A small multi-label image tagger, trained from scratch.
Training: adamw at rate 0.0015, batches of 128.
Rows from block 2 of a small multi-label image tagger, named by matrix and row number. Rows with one number within an expert belong to one neuron, the router's apart. Each number is 128 + 32 x the weight over its row's rms, rounded and kept within 0 to 255. All counts start at 0. Numbers have three digits each.
After each expert's rows are labels from the 100 images, of 14976, where the router gives the expert most weight on average: "responds to" is what is common among them. Only what is clearly more common there than usual is listed. The data: drawn human figures in many poses. In brackets: how many of the 100, against the usual share in percent.
# router: router (model.blocks.2.mlp.router.weight, 16x160), inputs 0-159
# up: expert up (model.blocks.2.mlp.up, 16x160x160), inputs 0-159
# down: expert down (model.blocks.2.mlp.down, 16x160x160, transposed), outputs 0-159

# expert 5
router.5:095182158090136131137086144095214147093093108146123154120127195173140073143150116085109180146063166112116194134119078155125115132146138162134100117136119117132136141131098144166144124103140079139129115135142132105129117100082069099146171150104131126171129126198075150143109166091127122083121117133125122108071155123079192144156121069096150169103105167139142195116167162064155110152170133125109144072155036152126158164107064110091071094052087118107140151100165165151147124103131136
up.5:124153080174169128118139108157130203089073211131112101116125120150074166108152144154130078159169127123129119191140117110158166101126126131142110074144144148105143115132116127092167152117166142097083163165141163099118153161141150177148038115086091156108185148121160106168046144126127139161105135143080158124135102132145124117146115097157108119123160045165172148096085104147095140095147074110098153129152173180099109105070152197096103112157079109166087142171113105092150194118086108
down.5:144139120119132154134075171125123149115153114136122134124169143194153077107138127063215160126043083140148157100135128146086071172154107122163127121179139136130078128135085136194153141136122116102126133121061059087085165128120138067182123117131117131105150112167119130126110168062075116081148105145121138083202105146124152142144104134148095147118103133192112155111186101092142080083137115134104194152142132135113160106091089135076121162141059122132140080152099088189155141137154185
up.6:153099146119149104125142107117077152153157146046103156131155128162126142125070115095122145144179108091134109141071133057130117096086118144117126096081155125148100146188084147152165120083152122164022107161207148142102153165126128179136024093117084178168178148116161126145141146131130176120139129103122136132137113166095168129129100161115110152086110099112181135106103073140059072077116138102119160126188068150133150156125095138145165138190115169141147159153102074111112132139117125
down.6:132137133161106098128115144143139174127151120107118150156139111177145070113112079113164120098109119142150184117106119092048087171093128147139166164180165172070087111180132106125104127124106160070133074205102120112064110094164121052194083112133156149137199132144102143096115175081119104093100128106104135169121145134170110130151146127137118106172045137100097140133092125164109147131131078144095207145161182126148142144102107112120079088158086125131076137201161140168153116131085162
responds to: black trousers (35 vs 8.6); black top (29 vs 8.1); bowing (25 vs 6.2)

# expert 8
router.8:151120171160107149118169100135155099133160094089103180126066110155119102163174122163088112081115148123144127147132117155104135094115157100131155099137123134121143153085154070063080073164079168117119114143096118118112140155123104069118167139081136119167104198181139160072098143119149150095146134148100156103109101155129170101156153128137098113107144145120111088149078196078136082123172141128173131073083135117102162150138072130136123162105114139106166227017149160101116054082145137
up.3:151124079171128137081083161088160193078093114190094170108112125137100155098126177157187094163154165188104090089158136101156089136181076134146142073166129146091147132098165170145089166144085131094121109178176099102144106100060150136099135151146136123087117113189129137169082149134112116111142106126118098128131180164112157123197143137177067138121069079088121076146135102174116129152122107129090162129147124131166174141098158174100119150051099096112107103108128165128126146114110056
down.3:109135090119058088089096106152083174132099175044134205142085120126097148128075108130180134152091174123118113098115160109116110094170159129171086057153125032121094122104146178145067127137090078090142076139101148143161136140175222097140155167101132125117114158168150153128146126099102159141161151097130147119104128167104121164112162109165113133185183157142119105105108136202158086154130115166136135111120095153148162103105125156174155099137091142150125131113165093101099124184159101
up.4:126143222133089100143100133119148122104119129119121085196108142136136101118114115106036118131119164112150099162048116097135112105116191162139179161118132135145093131100164090128127129125126160134127138121114128119156169154150144108093161094105148149159087069125106123095112139140135088105129087101169144112131103133164164119193116099121243226123137142123135127070146174079139130183159145078171101123125121109104108151132105177052080149073101101124133108185124147120152119167149204
down.4:139116143135105090084141131114101086163183093172147110144170087166140151138095133125146173158134117101177115104181152131089111149146127189118151113099135183161115125087115095152155084133137120185140083200129154070141085108147088170098131141128147129067136091097130140186128140106146112120085059134163143133140123080046075134108096125173119113090118072145102137145165110157156107121099134146044120076089093116094141094137130144152106185120202092167183142165127171117143182187176120
responds to: lying (53 vs 6.3)

# expert 11
router.11:151200133131187127135101147091104104125185123163154197105097117163106156112063105106097123109149180094164157099149116197184098100089109083088107135099123127124131154165081135148098131130121087148187103121141161099114167056109116109153128137124128089131100108130124153098079143116098168153191089123197170132077117100135137140107115110113088152103124174138162079087147166140085105155106155203118086089153131193160119121094103179110161171116146090100136168060169122117150161090184118
up.3:144096206090054060095137100224153135160156165117117114069150147130089106117101130135158204167118129164084181097127143080171140122145099098099095127125145097105140104139176152146108147125139130144175076108134074109131149097175129163141121132101122130152095216100096070158144110098148135111112163144167160141184170188189167103126090090162157117081096103157093145112103157089128109128054144127114131152155097092154096161128142078169112107123145122138134110137095103160194143126117150
down.3:137202105096082141143138130116134117136139083078104097115137125120109165164152104130062125154126159147114119159075096165149084074139120058138129149082087154059107133173163132095178131137145140121145175130135162208152076138086125167090157121083138129155068152136081132143204126140152133176106133111109122088046148116124139142101049155110116161094129114137123068137148165101156164155090167121160086160149131125070123204131115108141107159187094082163147142105097178107108121144151164
up.4:130118093124136074116123075116100163152077219143107119174150097131111127105144130096101152102133158116106197149121144156135083206141167102157154116243121124171085172093160155098086116146077120135127176112111113106085114137165137124119126109153128165160163079125207087161110132107111113131185147132099185171140155118133135157135156103147069120123164163233091128121124110146138078145144088126134093134156128165147139118121160121133095092084128125151101109078141148107095149113075054
down.4:148170087089118117121100110120095141106134154163143169129105119101088132129067139147119131130154187101078147129112139123129129135160098167227078065135121091141102142093134177106134082170136130178155097150137154000158130129138126151189186156103125126098151135117141085159079142144081154154096116140122113129134136146150126174133187116130068159120147145177109115147166148163157083168117106108127127091166097136115151124124089158129054162135116126110135178117182134074106112151086076
responds to: lying (44 vs 6.3); black top (28 vs 8.1)

# expert 9
router.9:097177179162136129140075162118182145162115078043080184144121159166167100126177093117098134100091174144119097104138156211098103097141095122165098165151146126076170113148130096125130090144125101118147121148093143155144123087123087121137185115130153132129048128121058120071148142098120104096137093114083133133105115073165192102117155139121185147157149207131114139076168132143148148107110137192122143101107133114131150144163105072070091129113170132131113129095167162095145116143205084
up.3:088134096157076097061150128133141158094105100139099099152149131124150155121121168137091161148117139110141111150134131107151137134149124069092184125104154129164107101113143102133130143173109135175153126113072076114154127190052157195148128177097184145129143121202119126151177168106068065129102136130151093095085055165139149179173038157137165143087123087121122089119120148119101146185154106148129133134116130138104143113162083131121089082144087124131186123085150200071116129112074187
down.3:081081109189141064107174121069134117127094125164118100137104130107147124077155143082158146089127088150121157163090129182124096109088111199153157153169128149122065101205187133167101106160131122117108132110122148146137074155105156163092118132109148114157177129092147102215103147170155126192119103131090212176140099139130134143126146122091109089083105087141176127077132082068111128137135106086172163181130106154146117142105133183120137074102151145130054158105117169161112125100151127
up.4:135121152108096136115149100189146160137177084074152117119143134213130079210098127114135166132123059177150116104126149126099100187113141080120142143198088086123117105130081080145147112147133161130107115116114128073086180128073120117152148119131118114148117135119130162144131100123149133107200118121117130139155152131115175161099101139098130158146093142086112112082185054108149082100190136156064135127180120143093139068160120068087124137122093204151130115089108071146082122171201123
down.4:161165109045126196091087104161156137098104075109119145145166124119108148156090091116123136088100201134121170136131097180087125129108091147165088135135143074149162111140145100152122140131053112129116174165120096121187143085150084089165103092199149112126075091098112154105146148088113146139134139100159127127163138105067150100136137094111153174149158114125073145133220105116128146140079142214093095122062141129159134109138159147145132096145115168042131179111146132146115072139156155
responds to: lying (40 vs 6.3)

# expert 10
router.10:078134131128058105087098106104117125116134160113110222139111128167145148144063197107148127123138190082117125086159121147149170110197122130138160131158121146146162093108145126147084163170090099141091112121107120095133106123154166134152191143083178116165122143128168099122094140061101092088093117125142145142112133114092204155123152101096095189163110130170132195124093100103160088145117175186106119068133122140136210164135107155116130126118087169088102159067184135143086119112150075
up.5:092089154139154156103189175159111073105182127128138119064141118143076113134148169184144097129147140172078131149180080126149116127139146105046110091097073168129150178147141149117129117139129121130106104141131122189087160110117148136086030122153063085163166133153103207097138124152159116201155186139126146152168099152142099101118091119085090076119125080155182132109181132132117194090146077118100133102110138114093128122131133114169170111133166120170158122142082125116117170093108088
down.5:133128148165156150067113214161117131104175121134123102121162156089166139146144080064175107115141089131138079110105133117086091114137109118176162215148160100109127123132155198117133084114156117096166133090064129132091132162135104135146147167085078129164103121151085092075069147123125156094109107161124096111091082082145086152151164126122121147134120076129142145132130134133156155148160182130126145165068161028120146143117132158139104191128113092129174131208191147150152166173099159
up.6:140105116126128168090121105198109112126139136147133121119082170204123066099117118136144144129199062123100136152153087146069173131092182096105183148113095163083117124166156086133168175108174172124108103105111137194146129134130136149108133156098103205125118160126123147111099125127179126163153124119109159162134065188105117112085075131149132092147081145087197122134141118105020181066178108123112120103149129114136130107087106061165144109101152149133140177126109134177169117139122160
down.6:116149143149142148096093127077183074129153102155135108129150105158095120087125078178135102108088114152103099082130080184126108116133120148139137100131154193071136168153163126151131091171087112167122096202144155199114005134129090100145118098124170129148066107065121163186135120144139131149146088121155157150151155106071082114130141104122115150133098106081072108148111181098137112130110152170113110134136137167092127160115148131165204173087120100113156145068104145158105096097121064
responds to: purple top (34 vs 8.1)

# expert 15
router.15:163131130137121185113143133108130114157036139094152075096153138083085172153095126099092122131151113096093098082093157111130177080069134168191167121148123145148111154089118133143164142145130137212086182108150152133192117129123117177074108059142175149108143066079171131130093111177187123186147083106126099133109174079096111122123148159124107179158153133095108141125129065145153096145153110068149112128125095122153123084117139127150192106182172123116112079163105102098096155160150107
up.3:129157132102119112101070100105177132123111180142060133178149187150126096060133127141110106111164111170097177150107092147121121088181097112117115147137089165089191127145193112164143101114131077168167132144102146134188074184100125154111106139064105129168161120093128094137082206104151101142164102123095096107114088137132159049179109127151139168098132132174136153097147139130098233167106068098129163139176119143120111129149101151160131052104133137105127117150130128114164171136088112
down.3:145115102109115058136190097147141157141143172119132149135069105089070169137089173150152117142088113188124183191098103139158097152136100093161134126147207124076137115092153187108086154095120176064127163140158145151067139092135091112123211152127037112112156147151120117119141134092140156149108160158065182172156145097148143121141160092090101105125156096145094145134152135141144106120125155116102073137143180080134193128126114116077098166084129124094121187114110082158118092102150121
up.4:157076158115156147122140149173166137098129173131158107128135129104148038124133146097138136170142141116136106117132126185145105131089152166116165172193136172132148169111102067110104135155090116097102112154159089150048103114121169144128128163195087154158166086123167128151144089121122125077094129150151107135181099164159112157172162080139109073138060176157102145119128122093092112112167138163150093145103166189127158103135112157166091107074094134170188092186088151161116109046090084
down.4:094067146152159193127119107245129131202135110112109166072117112075100113168169159186150164147091123156105124075133112154109150117142144188116108080116098117153127191102118141142160104160171106106096162197153113153142151090165140138119120091140121091128120094166091125070080100098101163122132143098097134075160116138141066103115137088177128093174171164174095160161123116068129149071160138188112099178087160143105118115083136095141114122131096131142097127146114094115146124107119068
responds to: star jump (25 vs 6.2)

# expert 12
router.12:121126161149103135130153105132127130135109140115081152117160119189154153151122159182150132154116097148167115188169137151144126151162123067092150132197112115152175166107127072072069090107065154150152128121125168111183085170151137085145135084149181087148123151097110121097123169101114118105087113131081078065053083104096200087070116118161099148055158165149155177163129070130127120135136128161140085085096084180150120170154125148101169146122096129068132152111107161108155109127169153
up.3:189114097103057129095114131088143148055090139157126120175130132149152139115120111154111114188106145130050148143105094118168193133135110143129117106131110103106092116126169225064079166123096096071138101135122141127131113099089154131120158144134133107146169141131169129184072126108133142146166164104061087121105177160176095116150150121108059157124106106133129134157134178157137151179119097093069085124137106142118177149129155107111113088105142069151124133106109199139057201156186140
down.3:132128130100146207084079084162141150149173144128138124106118130129131105090120081135168144154141134177108156160150069146123143084186139101085086142082145075116138056199136109107092144124086048119179135151156154203173153088114044128087134152141059095197070146149126141154123109126160154140144192118127144142120121100123146109125086089094128137126083116175079110172094113140111207173085107134107098143112145115114097130169101125183136140162143100144111144145174169122102111100129115
up.4:152119144127135151100158169108186135132141169131108090100112171146101113105135116067117081161136155125090127171189035177132104125107148196108140163144065084121150143141083126133181159094114124123114154100158129148121115159110092120134130116136086090104118086112138191127116083121215114209116146117113122101187107096147119084151168150141104083140133122116159131127125150119107162142190087038102159155109172134198087090069162113196162108162131134156122069116115100179109145113136109
down.4:172116097097123121089134086145142115124136113122208080145134148158151126073128138115144125139108059135141074169103121099146122166078110102117150090088148097167141101166173116156193214138139188122105129113128090138141089176112119120086055181110146160117154146105145103142168096128165134208065150127088142183136151131111134129122132129122133113079091077137128070099133147074094151115122112086068162122152178149079057140142184094120170117140145119137141057158124156159066131116171145
responds to: black trousers (26 vs 8.6)

# expert 7
router.7:159138076120134116116174136179091139169171040127157123135173130078163151135086090129175122096095067150151091166101135110144115124172089138139075114062168088144085077154146146173148131153140116057136130087167084101103137133182108091158155159194087127091076106140116099156183128132112087150103214124093150169151154145089135156135133182178098113127177091097103146068146144148191145118061141153133121114125125085117082146138135104100127155164119095123145113150146112119147119164151177
up.3:107120136121094056112128135150122114083087114095166115107141112149062098096164119090130071136126120102101130121161085201097146079161142155116147127147090167137195087120133073103054141147130122130113139151111191173160183107181143145128115085136130068175121078145149119071101168094198113164165175071121166115105102142112124099155125110140140143127175103123143066124130133082107181153111124147100110119121176127146179166072156143138125095157196117154061161110109183079084158119131113
down.3:164134107153080083191141132125102126135136123141065124143113099139093084159150109099132203140236143168069121119104168139161101109179164115151118164136129129129127126118157137136066113147139094161164096120108150124116099116151131097131138097137148140136095116106121097078112073156124103139086130112163138087138118158151110170099139075084158140081130133128043071097153172149156071169130172197114081113174111103093133120185178143131140213193171121154116200157157134119082123126134097
up.4:167097095201164169103138138109152156121097142136089187060180110145133173174107114108144171133119083097153143096166142180058078135096112151179157116205071173128134177121160113159084165156113122150133127138155169079090085090117115160144103130160119139150088115104152166076126134100142175088126083127097134151155121101092162130123153115078119089139126146119145109140091059136120118118191039094104139095135089139168155126096138167118116138157192117111091173144158197163107099124114107
down.4:171115102174165170129116152098145154139167133117144158125111114177156114122139069070166151054098134192123115128157094182087083107126073129125125151163137107050146112174135139121139163115145150118133149139146101168047112121093132061081104156200121105126111100144078171121161128085123188131156129165090149129150106153107138142148109129077140093097115102130164058110171108077082174100119129104094104091109206074110167195071128094071147155111095140123143144111173152123136117118129154
responds to: lying (35 vs 6.3)

# expert 14
router.14:129161199141122067142141170153160103144100090133131150113085134153099143138082128170171143105096122147116139185185146172101141135162120103124127107138151121124167132106078078127079082142082130161112096188100130123107150064135090112120195084096156196139105153140157129107065128144131152094092084131148157131098080133152135148076142119152137175131109197120126183172074118149166090175142106135115090108099127136090161155141106070071160144138150044100151201100124113082168073097158133
up.3:153116108081103185059152146146143161126111194172109140111139165202149052100110177104138134161149151199177163104131086132150103125098125151110157124103074137155074148097162191091137136137132110120146125146122140117125122205132137112124099205143127113121173095156148153201096141101096173137127091183076180166101102129086168091160153116109085049133134107097152142150179124125100089070111177119073142111104103187141104100087090126146138121134081150105148153105126111115106146122140097
down.3:089108123133131091183126098109151176118110128147127134090104092154159113063140121151121150141121142099136103133175046142144135132071107059089137148179065112112153128152090099178148241069156140098158162119150088182116144119103142132166073162118148157118120139193122192133113096117148130167102137127116114147126125144125121138108102138137126164103099128160205115109117088140065208078125120173142151190083188150091121122121178166129148092144045121111091103125146120161088119129123111
up.4:162116173111167099146126076145129106146095187180181023080133120130153134135128172143093125162139021182162109174132133068130153101145129104116147167152169125123114154147121063055146148093161173140163132103121135122114145119120137057109140077123122153185147103146112128148131091174096136132130107178094112114107083069161114099133125130167139128059156134143135126136160088139105116114170197134142109154130098179092116126146104118081116107081143090156153114168052159120164122077115156
down.4:198044161149133195132133104088128160178115096165111102167145130152107149162112128120068109181076147140119143137183138217153087161094095112141162116170164162146101169076098115131121120086131135141135111050091127111096126118166102115120116106170110155149115080144130077131136102116120151185117101130163127105100094151078138125130099136123179121079157143158130091179094155118136111114109127118128144120124103161152105104127127130097174140086190117087130091087096154144208079058118222
responds to: purple trousers (33 vs 8.4)

# expert 3
router.3:068120125154097135058166098130088118150144148125117097111163128102072160148141158188105107131164093131074145142138125110131109138134114106116156141122114134050176166086114133157105086152145181202078141139090093133140063181102134136127082130121171104107102103155106147146179121092138098144121142118183072109123070176106093146163118126144156129111125127148071136199148128170088118154115047107169108127128081146176105182181082168183100146166108171187170098146113140177104111136081139
up.5:104140179095066075134088091125187123106068197164086111131132146128135076113169142055106164138168156110065173116130116111090180119204163115161120168174110108155121107091162073076104147097113121175166130097095108124173126132115120126104212076107136083200120103135118109132115141112122104121151151111137149114111096104147145102094128127144170180112138166179131133112178164079132143176101183106140131178141142096172104154173146139138156043125144110124156110119108149092079115110115093
down.5:164166122102078135128174124069131138105168111138171102166104121130149096223132170110111130169109119132187110142151138139104159147107183090164116129113123070125084108082152164083166121091110103087124130140168134134149124145116140114093164125130084138113083142173178103124147157088130124124086131095112166159189151142069187143106140088199174147104150161150132151111092168128169062082067135130115067108135123142122128157147105059082162164081127099150147168129141127058096075125191176
up.6:153122121173117076147173117113108142191127128123127138095115145145076151154120138111101145134147144143142114160145150125070091173124160117172110106182120126195109170096124131130033088102137171088107145107143116085089156086177157109147132114139084100161046113104149138147137121098093165103150090140131203210147152129103153169081196066100105120082125178164119094112083104118171053106088149115125107127147132150145165160110129136098110156119141128094129172068087122127157051086159096
down.6:143105121124111096163148128101105174078147098100127171118066100182130092133106072113100168146109164143100174130157189132147136157184128120153093167118188097154135093119099128117129108110074118114188107139123124000128101055116134126189130121094103158159155177178101097128128149128141149027148142161116108087134116148109156178125160110157147118134164132124111117132106105128208116114091200120123136155171136139086167104120157158098145161102114166125139172125184121101096140107086147
responds to: handstand (95 vs 6.2)

# expert 13
router.13:094163164108113143150136141115177106113155129104118205163118169168124084137116163161168180133088177129116140098138076177117158111165106121077135046119162152076139178137112142152050113131096071182157125182111105126103104134090132122163166152111141151130065103126125107183109141118078140093087103104131111130082096142104139162121131082074161149161122162089132164142088154158140092172110140134093051062120111141130153179140055134141116157155098108074147187103176192136129124120154137
up.3:121110143111120109083120099189108192146136201139137115121135163178140125116130182123129135155129101140072185165121103111135123158115107077101168112136173129082180123102130077147107148095147123123163166060115058074115139057153132086193132133163108130107133164160117118104166167046129104157150128125167196146153126130128139096086125159132118133102122114134126147124196088170092099118073123121086117172173085110122110091124180144132088075124103150068169092073106128169201113117077120
down.3:083126096128095106135048145131165100122166130103130118178100109138134044146137142140135101093093121179099059141112134141145133134119093128119128154118155179081094139164152122163212169169141116123090162122181101105102126156120147094123149107097115148069130130136194139133153161129114106082085109098120112124176138160152135143173099171138137134180111095120138130074127086137060140137234112189134076186095167140095124120155123122088099149133069131128101067088178107153122152201166142
up.4:164154087075054085109131156104169075097105086131118097170191154118163047136101125086116157143098129111133110071081114090107144102115086127173169059124155161096175116144100139161151175131104112173126111121117078123123104165097124151083113135127170157117180120132129160094093136123118154151111105104132111170140191146123171181144102128091169185171103111101124128101116169172153130214087102079141131101141087130110128115154173092156135158094094102167043128156145109128157111186091150
down.4:145119154206024167117127137168104182138125141120173076163140162129157119122143099096127146134094090109095161086110112128146084158100134145130138078153159143077120165126116099176111184089186198127147149087134100080087147107173142122149057080141131142116070090119087137094119136150121177188118150086175147124109129082121141099054138136127144155125083115127232112102108130185115127133154139109094182116190114140087111146091104120112125120118077120140137121114121127170158130070129166
responds to: handstand (33 vs 6.2); teal trousers (30 vs 8.6)

# expert 2
router.2:131097121085147127159108182134175128114176108131151163150082122075181077116159115095151106108110120120133104139120138162113095121146110156148080181131155169111108177163181110129158086159121103055139121161135166200100137128126186135115135157120070117124165147142115106153143135153106153058159099099081098129126144157185102169137128107096129068204129112121099147146176179050089137125131138162174106193075150108086165154082101123151054135034124116124102138151125176134133116127079116
up.5:140109137130122144123072034141141108187105197133154105087128127154113175141167217127120135117157144157144162127148134138142104177128126091121117132167103129158116151031137158138092157093065137157104144099135122071148119183133098075103143168140167128114109081165116105114126161048094095118144107200160160166107139109090142120113176117150077115124112149171137150132163136091121094112176145127121120148129082165118113147154067127096166090154188136098148097058118182138086154082093081
down.5:146154095135122111099079083115071131129083155097139110098141137170100132130111179094129154100207140106157101124129167120202152126121116143184119131139152106157101111125107127133128208120090141149197086086099116054092124115165113131130156155080170113076144103124134126133120113144109111110088097168171172114107178042155169142140160103092078119156163174174110132072142067173136051154143092117063116087164100152167086080089105174123138132127144107170120161117126166182145149127106110
up.6:135053138106160132079107099152140109107097184112118129104140106115152088147140167139079120152153151160127115097132121198131125113159163133105141183164103105112110170090142107129111124114078098104133086112170133162109153119113167122095164176077137113184117183159182130148088099139115107101144145173076117128152147166178128102196149052086066105126107151117096222153162123083124106086189123103126097163106145122147180115105143093199166048101150185156120151070142112096131129106106110
down.6:151134094188136139088134138164138103156091177109093101105151133116072088133190162119125080156104110115146085078142132139109133152140097189096164126184183099189192149071112176156131165136157144056140174130135103115108138093231154126087136099144117095097126097090129089098109072133173102169125131125109129134120144063102128081131195138154149165166127096166081102090112156134127138109133152123109164078087167130083102099105176128156093143200082135119114140114105114097086123133172167
responds to: black trousers (31 vs 8.6)